From a checkpoint of a small segmentation model: activation silu.
Rows from block 3, named by matrix and row number. Rows with one number belong to one channel. Each number is 200 + 40 x the weight over the matrix's rms, rounded and kept within 0 to 999. All counts start at 0.
# convs0: first 3x3 conv (model.mid.1.convs.0.weight, 192x192x3x3, standardized in use), inputs 187-191, a 3x3 kernel for each
# convs1: second 3x3 conv (model.mid.1.convs.1.weight, 192x192x3x3, standardized in use, transposed), outputs 187-191, a 3x3 kernel for each
convs0.51,213,236,189,174,179,202,223,212,177,270,178,173,243,188,199,224,188,206,178,243,181,227,252,242,258,260,249,208,115,144,204,108,108,228,90,155,184,169,183,179,132,162,178,201,212
convs0.52,186,228,198,210,227,257,179,224,230,205,161,135,196,196,202,223,207,162,169,217,202,182,194,232,224,217,207,203,164,221,194,153,171,294,167,219,203,163,227,241,199,234,215,238,249
convs0.53,206,230,167,187,226,216,223,189,182,228,161,215,236,216,209,240,242,207,196,171,179,210,172,175,198,220,177,213,161,239,195,211,195,229,181,237,208,184,193,136,218,114,157,190,165
convs0.54,249,276,274,258,273,283,221,271,265,211,249,205,273,318,287,195,262,210,175,205,229,201,225,243,159,193,200,225,224,237,219,207,223,223,226,229,143,177,133,139,175,135,107,155,117
convs0.55,253,273,274,254,272,280,222,262,257,206,248,224,266,313,288,200,259,219,181,205,236,194,221,241,150,184,198,220,218,231,217,214,220,225,229,225,148,185,134,152,183,150,123,160,125
convs0.56,212,222,255,134,150,189,197,118,195,201,223,224,218,235,227,197,214,175,184,208,260,159,160,224,144,203,163,195,241,283,260,294,294,205,273,231,161,180,168,165,164,224,166,132,166
convs0.57,153,250,182,227,208,185,212,184,222,196,253,209,247,181,218,185,249,185,186,250,235,201,186,260,198,217,187,225,157,168,228,118,188,174,146,255,222,172,167,232,202,228,203,166,173
convs0.58,205,239,262,244,258,291,247,283,296,207,259,188,295,335,294,250,292,225,190,191,195,215,228,220,189,198,196,216,198,254,209,163,186,230,195,209,99,142,131,109,152,117,73,132,108
convs0.59,220,163,182,216,248,217,208,216,227,173,183,203,175,252,185,189,201,259,195,200,213,223,237,266,88,209,258,205,177,189,180,183,199,157,207,203,140,225,167,165,224,254,125,192,250
convs0.60,198,184,222,228,202,223,292,165,159,206,195,166,229,206,217,199,177,199,166,162,177,178,159,151,229,196,204,211,248,223,158,200,214,155,161,230,212,155,208,195,170,199,230,229,245
convs0.61,169,176,216,194,196,239,176,203,199,233,191,198,242,210,196,258,237,227,180,196,197,238,224,218,210,235,195,250,169,206,192,167,168,237,181,210,136,193,177,169,119,124,148,142,202
convs0.62,235,254,272,262,250,292,239,289,288,220,256,194,276,328,293,227,285,235,186,186,216,225,221,229,190,200,194,213,213,249,195,178,210,218,225,225,104,163,136,114,152,109,89,154,114
convs0.63,273,200,153,202,117,236,236,235,234,229,131,156,146,227,223,190,158,181,248,209,187,215,185,214,245,189,172,161,162,165,187,174,171,194,196,242,258,166,272,169,203,202,260,288,175
convs0.64,175,197,198,241,224,215,243,219,231,220,179,135,236,218,174,240,225,218,189,189,168,225,191,244,245,245,227,191,221,232,234,179,213,173,221,220,170,202,243,227,264,237,187,180,237
convs0.65,228,226,261,267,268,296,230,259,271,233,260,177,297,314,273,258,293,259,201,194,205,219,226,240,206,216,218,188,191,247,186,163,207,195,191,216,95,152,118,131,160,109,95,119,122
convs0.66,259,274,272,257,269,271,222,262,256,204,251,221,263,309,284,194,255,217,177,204,230,198,223,245,156,187,199,220,215,230,216,212,225,220,232,226,157,180,132,154,180,150,124,164,122
convs0.67,266,295,241,216,115,182,172,191,198,246,190,204,154,257,234,266,201,244,207,220,199,187,134,158,180,202,202,228,257,228,203,228,210,218,217,220,225,180,138,146,206,170,198,216,124
convs0.68,159,158,179,112,96,85,173,133,190,227,229,172,216,191,187,220,207,182,195,187,228,173,165,209,207,185,257,177,167,216,178,202,205,203,302,212,208,143,165,197,171,140,248,200,216
convs0.69,208,196,238,159,180,172,173,181,164,185,151,180,204,192,197,244,242,230,189,197,245,205,196,208,219,176,220,247,217,197,191,221,186,231,246,169,167,240,165,229,151,147,156,171,171
convs0.70,200,214,195,228,218,246,224,237,285,152,181,195,215,328,275,222,259,168,182,163,230,217,201,223,214,191,168,170,182,243,134,154,235,247,232,232,93,163,178,113,153,146,178,186,169
convs0.71,251,269,282,247,263,283,242,294,289,209,250,208,265,317,286,192,255,203,167,191,198,189,201,215,176,203,185,210,212,236,205,202,230,217,221,208,88,163,140,117,182,132,108,174,138
convs0.72,229,179,228,174,243,192,173,261,251,195,176,245,279,233,205,252,280,191,162,149,248,225,226,232,185,187,228,251,185,217,211,194,234,252,197,201,155,278,144,207,206,234,197,239,253
convs0.73,179,239,149,202,225,201,189,215,217,235,201,207,224,226,202,206,193,186,225,257,226,235,258,240,165,271,246,137,37,159,122,72,94,227,79,109,231,262,206,201,212,200,175,221,224
convs0.74,182,163,235,233,173,224,199,207,204,214,232,197,211,198,166,208,188,185,229,219,203,288,233,207,307,218,201,195,216,272,211,225,231,225,235,195,213,231,240,198,262,211,185,172,156
convs0.75,153,173,163,185,224,206,200,193,238,251,242,161,230,227,199,204,182,194,215,260,171,193,191,185,220,226,196,299,258,261,206,140,163,213,136,177,157,135,199,145,183,234,133,219,194
convs0.76,237,231,265,247,234,225,223,279,284,263,259,147,303,319,279,265,290,265,202,157,179,198,212,209,175,179,172,218,206,229,174,143,186,199,221,232,96,147,123,120,149,94,127,201,173
convs0.77,224,238,258,262,249,272,216,263,282,241,271,170,298,319,305,242,282,262,200,202,218,234,222,230,185,198,187,200,206,255,196,172,201,197,201,214,110,152,131,131,161,121,116,151,131
convs0.78,228,263,275,248,273,282,222,285,293,207,260,187,272,326,293,209,276,219,173,201,214,202,226,234,157,195,198,233,219,242,219,187,204,233,228,220,102,157,128,123,165,115,101,179,130
convs0.79,167,180,152,115,197,180,177,216,241,250,209,205,244,215,176,230,181,176,159,168,188,173,183,170,175,133,144,170,209,162,205,244,224,199,224,207,244,167,187,182,161,184,204,218,229
convs0.80,201,193,207,175,204,231,179,129,232,196,178,236,252,216,259,251,226,201,224,241,233,179,175,207,201,170,219,211,180,202,238,181,240,210,253,250,165,213,181,146,233,179,111,119,228
convs0.81,214,222,238,233,226,228,180,214,222,169,182,148,224,218,151,169,216,154,183,178,191,204,243,210,173,231,198,153,181,164,219,236,202,185,213,174,180,154,146,233,233,220,194,254,267
convs0.82,230,237,170,205,217,173,159,195,185,226,220,240,218,218,182,208,240,222,214,242,215,251,259,205,173,183,210,229,215,241,218,231,223,246,237,183,212,149,142,201,236,227,203,228,194
convs0.83,230,246,262,259,257,282,215,264,282,224,273,209,287,332,303,236,288,221,186,206,237,221,214,227,172,191,188,219,209,252,186,186,218,204,201,214,111,161,141,131,167,135,107,155,112
convs0.84,211,242,263,257,266,280,226,269,280,212,263,173,299,317,285,239,295,234,209,224,227,232,239,244,207,232,213,199,190,257,189,163,208,196,175,193,124,165,126,142,167,135,83,119,116
convs0.85,205,247,269,244,259,278,218,278,306,228,271,198,286,324,286,236,283,220,175,218,208,209,228,233,198,210,219,220,209,238,217,162,189,214,189,184,99,155,150,122,157,126,98,170,150
convs1.51,195,203,253,202,199,275,195,196,256,244,232,197,300,116,207,263,184,211,191,168,184,181,205,124,156,160,141,204,285,228,263,258,251,235,264,180,217,339,258,174,217,250,159,153,182
convs1.52,229,233,282,161,198,206,254,154,217,170,198,235,250,213,123,196,138,182,215,256,264,226,241,272,199,226,255,180,200,189,221,316,255,135,221,198,107,193,159,165,255,330,217,188,186
convs1.53,164,239,203,183,214,201,258,294,198,196,267,137,104,242,94,157,237,214,232,195,207,281,205,210,337,248,143,220,272,185,218,252,185,147,176,202,258,217,200,178,178,194,159,106,217
convs1.54,172,161,180,152,157,161,163,157,170,220,213,242,206,191,217,209,200,220,211,221,213,215,230,217,214,223,211,190,198,191,204,218,205,196,211,197,191,194,197,182,193,190,212,203,207
convs1.55,170,163,180,150,159,163,160,158,170,219,215,241,204,191,217,208,201,219,211,221,213,214,230,217,213,224,212,189,197,191,205,217,206,197,211,198,190,194,196,184,194,192,214,205,208
convs1.56,198,159,120,245,208,184,261,253,201,167,172,179,203,152,244,144,174,246,183,215,162,229,220,182,212,220,235,158,124,235,99,95,186,156,146,269,186,229,194,215,217,177,229,248,223
convs1.57,203,197,194,253,224,229,267,297,244,93,227,210,261,206,173,279,195,214,218,170,150,263,332,173,291,286,210,153,278,238,216,268,221,211,165,147,202,272,228,122,61,179,157,93,182
convs1.58,176,163,186,159,158,172,171,162,183,225,211,231,209,186,207,214,202,222,208,222,219,218,232,220,212,226,212,197,207,192,207,222,203,196,210,194,188,200,208,176,183,186,201,193,204
convs1.59,203,202,177,161,171,201,217,178,236,288,183,181,212,158,232,237,172,226,137,215,249,168,247,263,224,291,285,183,187,220,174,196,220,175,209,191,163,179,207,194,193,131,306,266,284
convs1.60,186,131,136,202,160,141,173,185,210,217,203,269,302,179,156,209,129,159,202,169,159,276,231,198,182,263,242,190,208,218,211,209,189,133,150,167,252,258,164,213,262,210,205,189,175
convs1.61,249,230,272,164,165,175,177,157,234,227,202,206,228,202,207,218,176,236,209,247,311,157,200,263,173,155,237,231,226,191,244,242,250,239,260,235,234,239,248,269,284,295,296,317,260
convs1.62,176,159,180,158,156,162,171,161,178,221,211,238,212,192,212,213,199,221,212,221,210,221,233,212,216,226,211,191,202,196,204,220,211,196,209,197,186,190,201,175,192,190,211,206,206
convs1.63,131,148,195,231,213,248,204,277,257,204,140,209,200,272,136,226,184,288,146,135,182,236,231,238,214,238,96,205,200,213,174,257,243,198,217,268,171,216,268,173,273,212,223,192,197
convs1.64,271,223,196,220,180,170,211,169,213,194,223,201,176,159,182,200,128,231,163,128,151,146,143,169,213,167,175,158,167,188,182,195,213,189,211,225,183,96,134,213,170,135,290,250,237
convs1.65,177,160,180,159,153,161,181,167,186,222,213,232,216,194,209,211,193,216,209,217,210,215,226,214,215,226,212,196,207,196,207,220,211,197,212,199,185,198,205,169,176,181,200,200,205
convs1.66,168,161,175,150,158,160,161,157,167,221,215,242,203,192,219,207,201,219,210,220,214,215,229,216,214,223,211,189,198,193,205,218,208,195,211,198,191,193,193,187,200,192,213,206,206
convs1.67,178,192,209,150,181,205,229,287,228,176,136,104,166,200,137,201,224,218,204,223,209,225,217,230,207,202,247,210,186,210,209,178,160,241,193,224,179,176,222,239,222,263,202,183,242
convs1.68,255,250,231,279,252,243,250,322,254,236,264,230,291,199,234,249,118,213,219,207,185,226,236,179,186,256,162,199,150,155,215,213,189,161,155,218,221,308,297,190,246,353,217,194,232
convs1.69,240,191,223,256,199,174,229,187,115,148,209,166,275,220,164,264,241,166,227,204,264,188,205,218,188,202,232,191,190,215,205,201,250,207,250,243,229,281,237,184,201,253,207,159,137
convs1.70,171,161,194,159,157,170,198,178,182,221,202,226,199,207,205,218,214,223,207,237,225,223,220,216,210,213,212,184,192,189,208,234,226,193,216,213,180,178,203,151,170,200,191,184,178
convs1.71,181,163,183,162,158,163,166,154,169,222,216,242,209,196,213,208,201,224,213,218,208,222,232,221,214,226,211,192,203,194,200,216,207,194,214,203,194,188,201,177,188,186,210,203,209
convs1.72,246,202,149,215,165,150,205,240,159,221,270,197,169,187,146,173,148,117,289,223,173,263,215,169,268,242,191,203,174,166,194,203,170,188,194,178,243,194,129,216,141,177,101,167,232
convs1.73,141,147,194,173,145,151,262,155,202,262,182,189,266,170,125,213,164,135,122,126,141,172,161,121,241,191,173,219,332,245,270,336,305,172,316,228,197,201,186,182,146,165,200,145,167
convs1.74,224,143,170,129,116,127,192,145,205,201,157,116,253,169,125,246,203,177,189,176,156,118,155,154,158,148,184,201,219,211,215,236,222,181,228,202,224,188,155,250,212,171,225,193,206
convs1.75,153,187,213,157,187,254,261,232,233,253,274,212,191,167,110,203,160,185,200,241,251,236,264,289,209,262,243,257,272,213,235,215,142,119,103,84,164,219,201,172,210,210,99,155,161
convs1.76,186,169,188,168,167,166,176,165,185,212,194,227,206,173,193,211,188,222,213,225,222,229,236,219,216,241,208,193,206,199,219,221,220,206,207,194,186,182,215,180,193,181,218,187,193
convs1.77,177,162,180,161,156,162,183,165,184,217,207,230,212,189,206,214,197,222,207,217,211,217,230,218,216,227,214,198,208,200,211,219,210,197,205,193,184,191,203,173,180,174,206,197,200
convs1.78,184,164,188,158,156,165,168,155,174,220,211,239,206,186,211,212,205,223,211,222,217,219,233,222,213,224,210,193,204,190,204,221,204,195,213,195,192,192,200,181,192,187,214,201,210
convs1.79,290,275,243,251,242,224,270,267,240,269,281,259,222,202,223,236,170,212,233,240,289,228,240,301,233,290,275,208,206,239,214,203,220,206,172,258,153,167,210,135,219,232,220,250,266
convs1.80,186,170,156,255,167,127,212,245,256,229,165,243,233,148,172,211,87,238,236,250,215,194,185,245,210,212,227,189,170,122,206,182,174,196,186,200,242,197,195,181,222,279,170,149,222
convs1.81,201,188,184,162,176,149,198,162,190,285,285,170,218,179,107,222,115,182,148,167,174,169,223,206,216,234,194,200,205,160,186,199,161,181,155,192,151,156,187,191,210,175,224,217,234
convs1.82,193,254,253,313,253,221,280,210,226,158,221,226,179,226,179,131,181,192,208,231,247,256,219,199,234,193,163,205,196,167,156,185,177,152,155,175,205,162,224,157,213,227,207,154,208
convs1.83,174,164,183,157,157,161,176,163,178,219,209,232,209,189,211,213,201,220,209,224,214,217,232,214,212,223,213,194,205,196,205,219,210,194,209,195,186,197,202,169,179,187,209,200,203
convs1.84,173,155,180,156,150,159,183,165,180,223,210,228,212,188,207,210,196,218,208,219,215,214,228,218,214,225,215,197,210,194,207,221,207,192,207,195,186,197,204,168,175,176,198,191,198
convs1.85,184,161,187,161,154,167,178,161,180,222,210,231,208,187,207,208,203,220,207,220,219,221,234,224,214,226,211,202,213,193,207,222,203,193,209,191,191,194,207,175,185,181,205,187,202